Weights of a small spectrogram VAE: decoder widths [48, 96, 144, 192].
Rows from block 5 of the encoder, named by matrix and row number. Each number is 200 + 20 x the weight over its row's rms, rounded and kept within 0 to 999. All counts start at 0. After the name is the row's rms in percent of the matrix's.
# fc2: squeeze-excite expand (encoder.blocks.5.se.fc2.weight, 336x21), inputs 0-20
fc2.40,041,193,236,222,188,192,188,168,248,175,200,203,202,218,198,197,222,211,230,218,211,199
fc2.41,044,200,196,208,220,196,180,194,185,199,214,202,187,192,219,264,201,177,234,182,219,204
fc2.42,219,194,205,204,202,195,196,198,110,203,201,201,204,199,202,199,203,196,193,195,195,203
fc2.43,088,199,206,195,187,202,198,182,261,195,192,213,183,203,203,218,174,171,240,197,201,208
fc2.44,134,202,194,186,192,204,208,195,287,204,191,192,201,198,199,202,197,193,206,189,204,201
fc2.45,039,214,216,225,197,182,200,197,194,170,226,188,196,229,188,198,165,250,198,191,192,183
fc2.46,097,203,193,196,198,193,200,212,282,202,202,195,191,214,204,210,202,172,206,205,211,200
fc2.47,082,213,207,190,195,214,207,187,123,198,209,194,210,195,218,193,202,180,209,205,210,180
fc2.48,093,207,201,203,197,193,198,202,113,206,202,198,194,202,185,214,201,208,197,192,202,190
fc2.49,082,221,209,222,189,227,216,197,182,224,196,201,210,196,199,143,203,186,159,190,206,192
fc2.50,058,197,216,195,191,186,189,206,176,226,195,230,182,202,215,156,218,230,163,195,194,220
fc2.51,038,203,204,218,202,206,171,225,161,232,201,196,176,200,166,217,190,197,231,221,204,179
fc2.52,045,201,212,189,186,198,192,179,135,180,174,195,189,207,217,236,199,203,204,190,200,187
fc2.53,080,188,223,220,194,202,197,189,140,208,197,218,211,199,197,174,196,219,158,198,190,212
fc2.54,098,201,197,199,204,197,193,197,282,200,200,197,196,209,189,198,208,210,166,202,200,201
fc2.55,080,211,206,195,183,194,213,199,144,203,195,188,209,201,206,167,217,199,146,201,204,204
fc2.56,103,198,191,213,197,195,211,201,284,198,199,199,186,205,198,190,200,197,188,212,183,205
fc2.57,075,219,197,198,181,210,202,214,171,201,195,202,207,189,204,133,241,197,195,201,196,195
fc2.58,139,192,196,188,214,206,215,203,124,197,189,191,204,209,200,230,191,189,221,194,203,203
fc2.59,077,173,204,199,183,204,205,210,122,179,209,184,192,200,205,209,190,199,200,211,202,199
fc2.60,056,195,205,217,198,189,177,200,254,216,190,191,201,206,205,163,237,194,216,230,209,200
fc2.61,040,207,170,187,186,210,185,221,259,190,196,185,218,225,174,211,197,182,209,213,212,190
fc2.62,073,194,233,221,187,208,200,188,240,202,212,195,187,204,214,160,206,188,249,197,200,206
fc2.63,060,207,195,221,207,203,195,186,258,217,171,193,206,199,209,154,183,201,202,208,202,220
fc2.64,080,211,199,191,201,200,246,199,184,208,191,201,195,210,200,263,184,206,190,169,202,182
fc2.65,043,180,174,206,204,231,208,209,214,160,218,215,208,188,229,228,170,211,222,185,192,214
fc2.66,079,206,199,194,194,185,188,202,267,214,198,203,220,218,208,218,207,204,161,194,193,223
fc2.67,188,206,202,195,202,200,205,199,111,203,201,206,197,199,193,204,206,200,187,190,194,200
fc2.68,110,215,223,222,198,204,201,205,264,205,214,197,199,205,212,163,205,220,173,206,196,199
fc2.69,036,158,204,174,201,201,205,186,217,216,186,234,186,177,223,218,218,206,181,162,194,199
fc2.70,113,208,208,215,179,208,194,206,277,207,203,196,224,202,198,189,215,217,182,201,200,198
fc2.71,086,212,217,201,197,186,195,189,122,198,204,205,203,203,200,203,190,211,168,207,205,202
fc2.72,143,205,195,196,185,199,208,199,286,203,200,200,202,204,187,197,190,207,215,207,200,198
fc2.73,071,192,192,187,189,209,240,203,255,199,206,200,168,178,197,208,195,201,212,187,163,200
fc2.74,041,175,213,180,189,217,181,221,168,199,230,213,215,186,177,194,223,236,180,226,196,207
fc2.75,064,224,224,199,208,213,192,195,163,212,218,186,210,193,189,144,213,206,173,211,216,187
fc2.76,044,202,197,194,207,198,195,190,247,193,188,197,193,190,193,163,191,231,255,210,205,196
fc2.77,082,196,203,192,194,218,210,214,125,202,199,197,216,199,191,222,209,207,172,184,202,211
fc2.78,059,226,205,222,213,206,196,200,214,217,214,226,190,210,190,152,240,225,178,192,187,208
fc2.79,147,206,200,197,195,198,208,205,112,205,192,192,195,212,207,200,200,189,207,196,206,202
fc2.80,053,199,216,204,209,199,219,215,212,193,202,177,186,247,220,176,220,220,247,197,214,209
fc2.81,097,200,206,211,200,215,198,201,124,192,187,211,189,209,192,207,216,214,182,174,205,192
fc2.82,050,223,213,202,202,198,206,172,160,182,185,192,201,190,192,180,188,241,233,229,199,219
fc2.83,067,218,185,227,191,207,201,211,246,241,200,200,203,219,202,166,223,221,180,185,198,195
fc2.84,175,196,201,202,200,197,199,198,290,198,202,195,201,197,197,191,209,200,191,202,202,201
fc2.85,044,207,192,178,211,187,162,200,236,191,201,218,184,236,177,207,183,171,199,170,200,215
fc2.86,157,214,211,199,201,198,201,200,276,203,210,208,195,197,195,179,232,224,199,199,204,202
fc2.87,045,197,216,197,203,191,173,217,152,169,194,205,194,208,178,233,181,215,168,201,210,217
fc2.88,135,194,201,202,201,200,200,196,143,187,205,200,194,198,190,247,173,164,220,207,205,191
fc2.89,064,181,193,187,207,214,175,187,239,191,194,213,194,201,215,239,201,161,239,206,192,197
fc2.90,048,211,216,211,170,190,191,173,228,230,200,204,213,175,197,146,200,200,209,177,205,198
fc2.91,061,201,198,219,201,186,217,247,216,206,189,196,217,202,219,194,198,202,136,196,192,194
fc2.92,193,203,203,202,202,204,201,202,111,200,197,205,203,206,204,213,203,191,201,197,190,198
fc2.93,097,200,208,201,209,202,203,184,281,206,212,197,205,197,196,209,177,219,208,196,208,205
fc2.94,079,209,204,203,193,206,211,195,128,228,202,202,189,190,195,179,192,186,167,202,203,199
fc2.95,177,196,199,198,199,206,202,203,289,199,201,202,193,196,205,190,190,197,198,196,208,198
fc2.96,086,213,187,209,192,209,196,202,123,202,203,217,211,200,200,193,210,197,165,209,202,195
fc2.97,060,200,174,185,180,189,214,214,267,214,223,196,175,206,191,218,199,205,196,202,195,216
fc2.98,086,200,197,203,207,192,199,206,111,207,208,205,208,203,197,205,199,203,201,200,192,195
fc2.99,071,169,188,188,207,216,212,191,166,181,204,203,201,204,211,225,178,208,251,218,219,178
fc2.100,243,200,198,199,203,200,201,202,291,199,201,199,198,202,197,206,201,194,199,197,195,198
fc2.101,054,194,187,192,185,173,207,213,240,200,223,203,190,208,201,237,178,188,220,200,190,153
fc2.102,090,204,197,201,208,200,194,201,289,205,202,201,205,196,198,208,206,207,194,205,199,197
fc2.103,061,225,203,228,166,199,214,200,169,206,185,205,199,182,189,211,195,175,191,203,150,223
fc2.104,095,200,174,199,205,196,229,202,124,203,208,183,213,198,214,193,189,212,199,201,201,191
fc2.105,068,194,239,210,193,187,179,206,169,202,219,191,190,198,205,157,237,228,194,191,182,203
fc2.106,049,217,226,230,227,202,213,217,203,192,200,209,201,173,223,207,163,244,210,195,198,178
fc2.107,177,199,201,201,193,209,201,206,112,202,200,203,195,194,200,185,206,195,195,200,210,199
fc2.108,094,195,200,182,203,187,224,208,247,193,200,208,188,201,190,225,162,159,227,196,193,200
fc2.109,149,201,194,198,192,203,198,204,112,204,198,206,200,189,200,185,205,197,193,203,193,204
fc2.110,063,206,170,190,210,195,187,209,254,177,225,217,198,211,204,242,177,210,193,189,198,199
fc2.111,051,191,212,201,215,176,181,212,184,212,184,233,213,176,192,208,177,152,233,208,208,186
fc2.112,061,208,179,194,205,201,232,207,258,193,201,191,192,211,194,225,185,188,240,220,203,202
fc2.113,057,200,226,218,211,214,154,189,207,209,203,225,192,187,199,154,184,216,176,210,212,219
fc2.114,091,203,186,215,206,196,194,197,130,204,200,186,194,203,187,214,205,195,244,208,214,190
fc2.115,088,170,174,181,188,205,217,192,213,208,195,199,194,185,204,242,183,174,251,202,208,196
fc2.116,053,206,218,202,191,206,210,203,218,225,184,185,193,184,205,161,217,249,222,165,207,192
fc2.117,088,217,198,210,214,211,213,200,133,196,203,189,203,204,197,155,208,222,187,204,212,199
fc2.118,143,201,196,190,198,195,207,203,117,184,196,196,191,202,194,223,191,197,213,202,206,203
fc2.119,113,222,201,199,192,210,197,196,280,199,198,200,205,210,203,182,210,209,181,188,210,199
fc2.120,112,204,193,201,195,198,204,198,284,207,214,203,196,196,186,194,198,186,180,195,200,193
fc2.121,088,209,212,198,199,201,194,225,272,206,220,193,200,189,208,222,197,189,197,207,212,172
fc2.122,111,197,194,208,209,202,183,200,284,193,197,189,193,211,199,202,188,214,212,199,206,203
fc2.123,075,171,205,208,192,188,211,202,196,169,184,198,215,213,191,251,180,167,228,205,179,209
fc2.124,072,201,208,210,198,188,191,198,131,224,203,197,195,202,200,174,213,211,166,209,182,194
fc2.125,102,175,199,195,207,204,200,196,221,184,200,199,206,204,202,243,209,163,257,193,186,191
fc2.126,116,195,212,202,199,189,200,201,118,202,204,200,197,178,218,198,217,193,200,195,189,204
fc2.127,106,218,197,205,189,199,196,212,178,197,210,192,198,183,190,147,240,236,171,196,202,187
fc2.128,037,207,181,187,204,213,168,200,187,209,222,170,160,208,189,173,200,216,194,204,246,212
fc2.129,105,201,204,195,206,205,203,201,115,193,199,193,197,200,195,200,200,203,229,195,204,194
fc2.130,081,174,194,192,200,191,193,204,242,179,194,207,195,202,210,212,185,163,251,214,180,213
fc2.131,211,194,196,205,199,204,203,198,286,199,197,196,199,214,202,204,200,190,224,198,200,198
fc2.132,095,194,201,183,196,204,212,199,271,194,198,180,197,208,203,231,192,167,210,199,189,193
fc2.133,058,227,223,212,207,199,171,195,150,205,188,197,176,219,222,167,219,212,182,204,203,207
fc2.134,046,200,205,221,189,199,202,184,207,219,196,210,225,214,210,140,195,243,185,189,199,218
fc2.135,097,197,191,179,203,201,198,196,262,192,206,201,206,211,198,227,192,190,243,207,176,182
fc2.136,070,205,198,194,199,199,201,209,270,195,197,197,205,181,201,178,198,241,175,200,192,202
fc2.137,151,189,197,189,200,197,194,198,230,200,192,200,200,194,211,243,178,162,256,202,202,192
fc2.138,045,240,176,188,226,212,191,207,159,234,203,196,192,204,204,221,207,206,175,181,205,175
fc2.139,039,210,196,187,191,221,185,186,159,203,201,209,212,199,227,242,206,177,234,204,232,200
fc2.140,095,204,194,201,201,186,210,184,285,200,194,201,206,204,193,209,201,186,208,196,200,203
fc2.141,125,192,209,202,201,193,207,210,115,201,201,212,201,198,212,202,198,177,202,206,200,196
fc2.142,065,199,205,170,199,195,188,182,159,187,222,217,207,174,182,175,193,247,220,197,201,205
fc2.143,067,196,185,198,180,198,174,196,131,185,203,211,200,196,194,202,175,203,233,206,202,191
fc2.144,083,215,196,200,183,190,201,189,199,190,181,194,203,215,178,152,204,222,141,210,192,200
fc2.145,308,205,204,201,202,207,198,200,290,195,201,203,199,198,195,194,202,197,208,199,195,201
fc2.146,076,233,194,184,213,215,198,191,130,199,208,191,201,184,193,204,177,209,213,216,199,211
fc2.147,115,194,205,202,195,204,196,196,113,211,210,206,196,202,201,212,202,199,186,203,203,188
fc2.148,059,214,214,207,189,202,198,182,127,195,179,204,210,209,199,173,203,221,216,201,208,194
fc2.149,070,170,207,194,215,198,205,203,266,196,191,238,226,200,207,186,192,210,199,204,194,213
fc2.150,119,197,197,186,195,198,196,203,113,201,200,200,197,197,194,205,201,190,217,205,205,196
fc2.151,110,201,204,194,202,201,204,189,268,189,195,200,197,210,195,220,192,194,250,201,183,203
fc2.152,168,201,204,202,200,206,199,201,289,202,190,198,198,196,208,197,207,193,188,198,199,202
fc2.153,093,200,193,198,202,202,200,204,265,199,193,202,173,217,178,202,198,194,246,181,199,200
fc2.154,055,181,220,202,198,203,192,175,254,209,196,182,194,175,223,239,175,197,216,199,207,204
fc2.155,153,207,205,194,189,187,196,202,280,203,206,204,201,196,197,198,224,215,175,189,200,198
fc2.156,072,203,209,191,189,211,207,217,122,204,210,198,191,215,196,228,195,196,196,193,194,212
fc2.157,058,196,207,198,219,214,230,224,193,230,231,203,225,209,223,177,178,162,226,200,199,195
fc2.158,100,204,204,188,212,207,197,215,285,199,190,205,195,201,199,193,213,203,202,196,184,201
fc2.159,088,207,204,196,210,197,195,206,117,194,201,194,198,191,182,208,199,195,179,211,188,199
fc2.160,118,181,182,198,202,193,198,194,268,195,200,198,204,204,203,237,201,170,223,204,190,205
fc2.161,037,197,207,246,165,178,207,199,201,212,216,216,213,201,170,188,197,230,161,198,210,195
fc2.162,091,184,179,195,196,198,213,206,234,192,182,210,205,205,190,271,201,198,218,208,210,192
fc2.163,164,202,201,204,199,209,201,204,287,199,197,192,200,201,199,182,206,199,212,197,194,192
fc2.164,088,188,188,195,206,199,198,207,124,202,206,186,197,184,207,229,176,202,190,189,201,190
fc2.165,112,212,204,210,204,206,204,199,121,192,208,202,206,218,204,181,196,212,218,208,212,182
fc2.166,056,199,201,194,199,206,209,209,238,208,201,169,213,213,198,216,227,182,254,177,175,201
fc2.167,098,208,193,203,200,197,198,200,153,246,188,209,188,191,204,184,208,231,155,191,204,201
fc2.168,046,185,213,233,184,229,193,188,234,215,204,203,222,199,242,168,208,186,209,176,195,204
fc2.169,123,204,197,203,194,199,206,196,290,203,207,197,202,197,197,196,198,199,193,195,205,196
fc2.170,094,221,220,211,202,188,206,187,272,189,215,202,195,181,207,182,223,208,206,196,201,190
fc2.171,115,196,202,190,194,194,198,200,121,192,207,207,199,202,199,226,187,192,223,192,201,181
fc2.172,057,215,192,185,207,209,207,184,242,195,202,220,183,204,187,174,254,212,173,212,198,211
fc2.173,163,199,200,189,197,190,196,194,286,193,190,203,200,205,208,206,197,188,213,197,193,196
fc2.174,050,196,214,212,177,237,211,206,239,188,199,201,190,209,217,215,224,172,236,205,171,203
fc2.175,099,195,191,200,200,193,205,202,122,173,204,213,200,209,209,213,196,223,187,210,194,196
fc2.176,040,203,203,205,192,167,206,207,244,215,196,180,186,229,219,244,199,201,216,183,174,196
fc2.177,075,195,198,190,211,191,194,198,133,186,191,200,196,193,194,200,208,186,239,233,191,187
fc2.178,083,212,196,204,181,194,203,198,283,204,195,200,198,211,216,192,200,195,188,202,204,183
fc2.179,095,215,197,201,200,200,199,194,120,187,189,198,209,202,208,188,216,207,189,197,215,221
fc2.180,066,198,214,220,223,199,202,206,262,189,189,203,183,207,194,204,164,208,178,176,209,213
fc2.181,094,205,210,196,196,203,184,203,119,184,221,207,203,200,215,202,199,210,191,200,185,200
fc2.182,068,215,193,204,196,201,203,195,281,207,221,186,192,195,203,185,211,190,206,195,196,187
fc2.183,094,217,204,203,208,200,201,197,125,219,212,204,196,183,208,182,195,220,172,207,203,198
fc2.184,111,197,198,197,193,199,215,202,117,192,208,179,204,207,208,185,206,188,200,201,203,207
fc2.185,076,225,196,239,198,195,205,211,242,226,197,211,222,192,197,183,222,200,157,197,212,185
fc2.186,071,185,210,215,198,196,202,206,257,194,199,205,206,190,199,181,204,252,209,214,228,211
fc2.187,042,208,213,190,174,210,188,214,144,215,196,188,201,166,172,202,204,200,205,236,194,189
fc2.188,048,229,213,223,186,198,190,231,212,181,219,231,219,172,212,195,208,184,185,200,200,245
fc2.189,062,201,188,196,171,207,194,205,267,202,183,219,212,212,220,186,226,187,186,187,200,189
fc2.190,053,225,209,202,200,214,175,193,154,209,173,208,185,190,233,209,189,208,180,207,223,234
fc2.191,055,193,189,176,208,174,210,196,273,206,183,204,200,203,221,209,197,185,220,205,205,201
fc2.192,037,206,197,212,179,227,199,202,226,189,190,201,198,192,192,215,252,240,187,200,233,186
fc2.193,176,198,197,207,196,199,198,198,291,197,205,200,204,201,202,201,201,199,199,199,199,198
fc2.194,091,206,190,193,198,201,210,193,285,193,197,208,193,200,198,205,199,202,216,201,221,200
fc2.195,081,195,192,168,197,199,183,193,273,193,199,212,199,208,215,200,205,197,232,205,199,189
fc2.196,136,185,193,186,200,202,205,193,259,192,201,202,207,208,195,247,186,185,237,197,187,203
fc2.197,061,182,207,202,190,213,214,216,276,203,223,213,199,192,184,211,200,203,209,188,191,189
fc2.198,066,214,212,205,204,189,205,196,136,200,203,155,217,197,200,222,180,213,198,203,191,187
fc2.199,075,188,190,196,192,173,197,191,266,200,182,188,226,199,207,209,202,186,234,213,206,205
fc2.200,097,197,200,186,195,198,195,203,113,198,199,196,202,206,208,200,201,194,216,189,192,194
fc2.201,056,217,208,219,193,189,194,194,146,237,207,202,219,188,184,177,187,174,175,217,202,192
fc2.202,131,197,204,197,193,197,192,196,111,215,197,204,201,196,195,196,204,200,195,202,199,204
fc2.203,055,197,195,186,230,203,226,186,155,212,179,207,217,237,207,169,219,221,185,200,211,198
fc2.204,078,217,201,201,196,198,192,205,119,182,205,207,192,199,206,172,202,199,202,189,203,207
fc2.205,113,189,186,194,207,193,203,196,146,188,200,189,197,211,210,239,191,164,239,192,210,196
fc2.206,119,198,199,203,212,196,195,217,283,208,196,195,194,206,194,216,196,209,205,179,194,191
fc2.207,089,194,198,193,208,192,196,195,277,205,205,220,202,190,205,229,212,193,187,209,184,190
fc2.208,078,199,204,198,190,202,200,211,123,213,176,213,199,185,199,181,211,196,213,214,184,202
fc2.209,058,225,203,222,183,194,199,189,246,198,207,191,186,202,224,163,207,228,161,197,189,197
fc2.210,193,208,205,197,206,199,200,200,113,204,202,210,191,195,198,199,203,211,181,198,200,201
fc2.211,073,184,177,188,209,198,203,198,123,197,212,193,209,201,201,233,201,194,203,204,191,202
fc2.212,147,199,198,198,211,208,199,196,288,205,200,204,202,200,198,184,196,209,192,201,201,200
fc2.213,167,201,195,201,205,200,199,199,288,190,203,206,190,203,199,198,212,200,213,197,202,205
fc2.214,082,200,188,177,219,204,189,191,155,180,200,194,181,196,187,254,175,205,203,220,215,201
fc2.215,042,202,190,193,200,233,211,216,191,235,218,185,219,194,199,162,183,200,159,183,182,223
fc2.216,097,199,200,192,208,189,207,199,118,204,200,193,195,200,196,230,192,192,201,194,186,204
fc2.217,110,222,222,195,205,207,207,192,120,211,202,208,197,211,212,201,208,198,197,199,188,209
fc2.218,050,197,177,186,229,202,209,210,240,189,226,196,161,187,219,217,215,210,220,194,202,167
fc2.219,038,225,229,189,208,185,167,239,228,193,202,194,181,187,193,191,212,198,216,221,162,187
fc2.220,071,191,226,205,197,188,181,200,136,214,196,198,198,215,211,159,207,177,200,196,194,193
fc2.221,122,210,207,203,201,206,198,203,285,212,191,217,188,204,199,214,202,205,197,206,196,202
fc2.222,054,218,217,203,219,196,212,194,262,190,218,204,210,218,239,205,199,190,195,204,216,223
fc2.223,142,200,200,204,205,199,206,206,113,211,201,211,206,204,201,208,194,193,195,183,200,200
fc2.224,050,203,214,199,207,194,181,200,212,217,217,206,218,201,170,171,161,225,151,206,207,215
fc2.225,067,178,194,207,200,195,211,180,133,181,205,196,202,214,187,224,207,179,230,199,208,207
fc2.226,062,203,203,212,160,210,203,197,264,192,194,186,191,215,197,213,203,191,222,199,170,209
fc2.227,158,213,199,202,190,203,196,196,274,203,202,199,186,200,200,193,201,213,155,194,205,196
fc2.228,042,152,215,204,241,211,182,184,173,191,188,183,184,191,209,237,188,202,188,210,211,202
fc2.229,119,206,192,201,195,205,197,200,283,205,205,195,196,197,197,205,189,193,229,210,200,200
fc2.230,139,188,205,196,204,203,195,192,246,188,203,200,201,195,190,251,174,177,242,202,199,187
fc2.231,110,199,207,180,201,182,204,199,121,196,209,213,208,192,196,215,194,208,223,206,194,203
fc2.232,052,243,212,213,216,191,199,199,138,202,212,194,218,193,216,170,197,206,185,207,198,202
fc2.233,133,193,196,201,193,198,192,189,116,201,204,212,201,195,196,223,185,203,190,205,206,202
fc2.234,065,210,200,199,185,184,220,209,132,203,195,193,178,181,207,189,233,200,201,210,214,185
fc2.235,059,195,237,189,201,200,206,205,197,202,175,199,207,193,198,217,178,159,245,194,162,188
fc2.236,058,193,202,182,172,177,215,185,239,198,194,197,192,210,200,184,216,258,185,197,218,190
fc2.237,050,224,211,203,191,209,206,219,212,216,180,196,176,190,224,177,208,179,258,179,195,187
fc2.238,080,223,208,198,213,206,206,199,120,202,208,204,178,199,199,206,189,197,208,195,206,218
fc2.239,105,202,203,206,196,199,187,203,119,200,198,200,208,211,205,190,194,234,206,199,204,195
fc2.240,108,205,206,194,181,207,191,201,122,204,210,188,208,192,207,206,174,205,220,197,203,213
fc2.241,051,203,191,205,178,192,177,182,173,181,216,213,200,214,223,241,169,170,215,226,186,198
fc2.242,078,196,201,215,202,193,199,193,216,207,214,228,212,215,208,181,224,244,142,195,193,198
fc2.243,090,202,187,192,198,200,205,209,283,207,194,194,202,214,196,200,215,186,220,198,198,196
fc2.244,056,207,203,220,191,164,193,197,269,206,221,196,198,217,187,204,195,186,205,194,189,218
fc2.245,065,212,222,216,199,186,194,206,131,204,204,175,198,190,191,194,199,194,237,210,206,192
fc2.246,263,189,197,199,202,195,197,198,290,198,202,201,202,202,196,203,200,192,202,198,194,200
fc2.247,091,190,200,195,213,198,207,187,254,207,209,209,197,215,205,251,179,166,208,188,187,202
fc2.248,106,204,202,199,190,200,199,193,285,197,195,198,204,211,193,207,184,191,213,199,203,188
fc2.249,127,195,194,197,208,202,193,203,130,191,200,205,196,199,201,233,175,190,234,213,200,203
fc2.250,124,202,198,191,187,191,200,205,116,194,195,197,211,187,207,214,188,191,202,202,209,199
fc2.251,088,210,210,207,201,207,191,196,147,211,193,181,200,181,209,168,224,241,178,212,189,186
fc2.252,047,203,179,213,182,204,180,227,177,189,222,209,206,201,200,189,212,204,198,268,190,204
fc2.253,104,211,193,184,191,216,200,192,139,201,194,199,201,200,196,212,186,193,258,203,192,197
fc2.254,037,184,202,209,202,188,180,208,177,179,217,174,197,195,192,259,193,231,180,211,181,193
fc2.255,066,181,206,184,198,195,179,197,241,166,200,185,192,196,194,231,159,223,195,174,216,205
fc2.256,074,194,189,198,208,204,203,204,221,191,202,216,200,174,203,238,191,139,228,195,184,218
fc2.257,063,208,194,223,184,211,210,206,124,191,215,200,207,197,211,198,205,225,188,197,208,209
fc2.258,052,190,182,232,181,194,175,191,174,218,196,206,234,201,218,183,205,191,195,157,218,225
fc2.259,092,198,191,195,209,204,209,204,278,188,203,206,172,195,213,198,197,227,190,196,203,195
fc2.260,097,218,216,198,187,219,209,199,124,200,220,209,204,197,200,192,201,200,199,174,191,211
fc2.261,080,196,209,198,204,219,172,197,272,198,197,203,201,206,193,166,211,216,193,199,188,208
fc2.262,045,200,241,197,216,199,224,187,220,201,202,196,218,223,209,237,199,231,244,191,201,205
fc2.263,094,195,192,204,200,197,199,204,120,216,201,194,206,196,201,181,214,194,174,196,186,205
fc2.264,055,200,211,188,206,205,213,231,258,195,217,193,183,212,204,170,225,188,192,189,192,173
fc2.265,080,200,187,210,184,202,209,198,279,198,212,199,195,220,203,176,212,204,207,201,197,217
fc2.266,060,215,210,201,215,203,224,201,252,170,202,225,175,199,188,204,172,205,165,198,211,211
fc2.267,101,210,205,191,204,190,197,199,282,200,186,204,205,189,227,203,193,195,205,202,196,193
fc2.268,053,202,209,191,205,208,208,196,260,216,191,183,186,238,172,218,204,216,193,187,200,175
fc2.269,112,216,200,194,202,197,187,204,262,210,207,198,197,200,230,160,217,222,187,179,195,200
fc2.270,067,188,206,193,183,198,195,184,141,185,226,196,196,186,194,216,196,172,244,201,200,203
fc2.271,138,172,197,198,204,195,201,202,132,192,188,210,203,198,201,242,186,205,224,198,196,190
fc2.272,073,206,199,195,208,215,208,216,273,164,189,211,204,214,198,200,207,199,210,218,217,196
fc2.273,051,210,160,218,209,192,175,180,152,222,205,192,214,219,232,185,197,219,193,204,207,194
fc2.274,077,196,198,195,224,217,223,200,147,190,194,217,185,176,218,190,195,221,159,201,217,196
fc2.275,067,204,198,180,195,207,201,216,134,183,217,174,209,186,199,230,213,174,198,203,199,198
fc2.276,115,197,196,197,201,199,216,196,113,198,200,208,204,199,197,191,204,216,205,210,199,203
fc2.277,062,231,198,199,191,198,198,208,245,201,197,196,202,191,211,213,190,215,135,194,211,191
fc2.278,060,191,199,190,205,182,188,209,221,169,199,206,216,196,201,209,168,155,251,205,201,210
fc2.279,075,164,196,197,187,200,188,199,133,190,206,203,208,205,177,224,191,190,227,197,202,197
fc2.280,154,201,200,197,199,203,198,207,287,202,197,203,206,193,201,189,206,209,180,195,197,199
fc2.281,053,209,203,216,156,206,198,199,191,210,206,205,188,193,214,143,213,218,163,217,207,203
fc2.282,163,201,199,197,201,211,194,200,111,191,202,203,204,194,200,205,196,203,198,206,206,202
fc2.283,052,164,183,203,168,218,196,187,172,199,185,219,162,215,203,205,167,198,215,216,221,213
fc2.284,049,222,225,199,185,219,199,169,164,205,178,199,203,217,174,162,219,193,209,206,195,168
fc2.285,101,194,201,201,201,202,206,206,285,206,215,206,202,194,192,216,189,201,209,193,206,187
fc2.286,200,197,194,196,198,200,209,204,290,196,200,202,195,201,198,204,203,196,202,195,206,198
fc2.287,042,189,199,180,169,169,199,171,222,200,204,182,186,181,178,220,230,198,193,225,164,198
fc2.288,052,214,185,206,200,182,197,234,213,181,210,242,204,190,195,238,172,198,181,171,217,215
fc2.289,072,198,204,192,195,207,196,206,277,215,186,196,198,220,195,178,205,214,214,213,183,203
fc2.290,106,203,193,202,205,197,193,201,277,212,190,212,231,207,209,193,219,204,183,195,210,197
fc2.291,130,191,195,206,197,194,207,208,289,201,200,202,197,198,197,200,203,198,210,191,196,196
fc2.292,171,192,208,202,197,203,205,195,289,199,195,203,197,192,199,193,202,203,193,201,196,202
fc2.293,066,196,200,200,184,200,209,207,257,191,209,177,210,209,208,224,182,177,248,199,205,191
fc2.294,076,200,203,191,196,197,206,189,134,199,202,205,222,201,211,234,164,202,220,210,191,201
fc2.295,085,214,209,218,198,200,185,192,250,220,190,222,196,198,201,173,206,208,145,200,191,204
fc2.296,076,198,195,199,196,194,190,208,127,199,198,209,221,208,193,190,185,200,240,192,189,209
fc2.297,039,207,186,208,189,185,203,216,230,200,179,218,189,228,248,203,198,159,201,176,215,207
fc2.298,126,202,199,184,199,197,213,203,115,216,204,202,197,208,207,197,193,192,215,200,199,202
fc2.299,069,206,199,206,197,193,205,206,259,207,207,182,204,227,189,252,202,187,212,189,186,208
fc2.300,131,180,196,195,206,206,201,197,118,207,200,202,204,207,215,216,181,205,200,210,197,190
fc2.301,076,183,181,201,195,210,196,198,127,193,191,208,220,198,194,211,213,194,217,204,169,192
fc2.302,088,195,209,202,199,198,219,200,216,181,209,176,205,221,198,254,204,165,238,189,178,196
fc2.303,092,194,195,203,166,202,200,216,269,201,190,200,220,203,182,225,202,188,219,196,187,202
fc2.304,078,200,197,200,228,219,184,188,212,198,205,205,203,203,204,244,201,176,259,182,193,184
fc2.305,072,175,187,200,189,203,219,195,265,198,216,212,211,195,197,226,186,189,234,191,206,198
fc2.306,058,166,198,178,211,194,215,211,224,164,184,201,228,228,190,228,189,184,219,172,201,189
fc2.307,058,232,220,210,200,205,212,231,242,225,209,199,220,200,192,198,203,199,149,192,193,189
fc2.308,066,212,193,210,187,179,204,201,132,221,193,193,199,190,203,160,214,219,200,206,204,197
fc2.309,065,196,195,209,189,208,210,198,122,201,211,212,192,222,222,214,205,188,190,192,194,209
fc2.310,191,195,198,200,193,191,198,200,111,199,202,201,199,206,192,208,203,204,196,203,205,200
fc2.311,097,189,185,179,193,206,187,201,276,196,172,205,204,193,191,210,216,192,212,202,206,200
fc2.312,153,216,201,203,202,200,195,220,274,212,208,200,193,198,204,173,214,215,176,187,195,200
fc2.313,112,204,192,212,197,190,193,201,114,198,192,198,190,199,205,199,216,198,206,205,205,197
fc2.314,148,205,210,205,203,206,186,199,282,203,199,193,212,197,194,176,199,215,185,193,199,198
fc2.315,052,206,201,224,207,209,212,192,157,211,201,221,202,168,205,191,229,202,147,194,206,207
fc2.316,082,196,185,196,199,201,226,206,281,205,199,203,186,195,194,219,208,206,210,198,206,200
fc2.317,142,197,198,194,196,200,206,195,285,197,199,192,207,199,199,210,197,201,224,209,197,193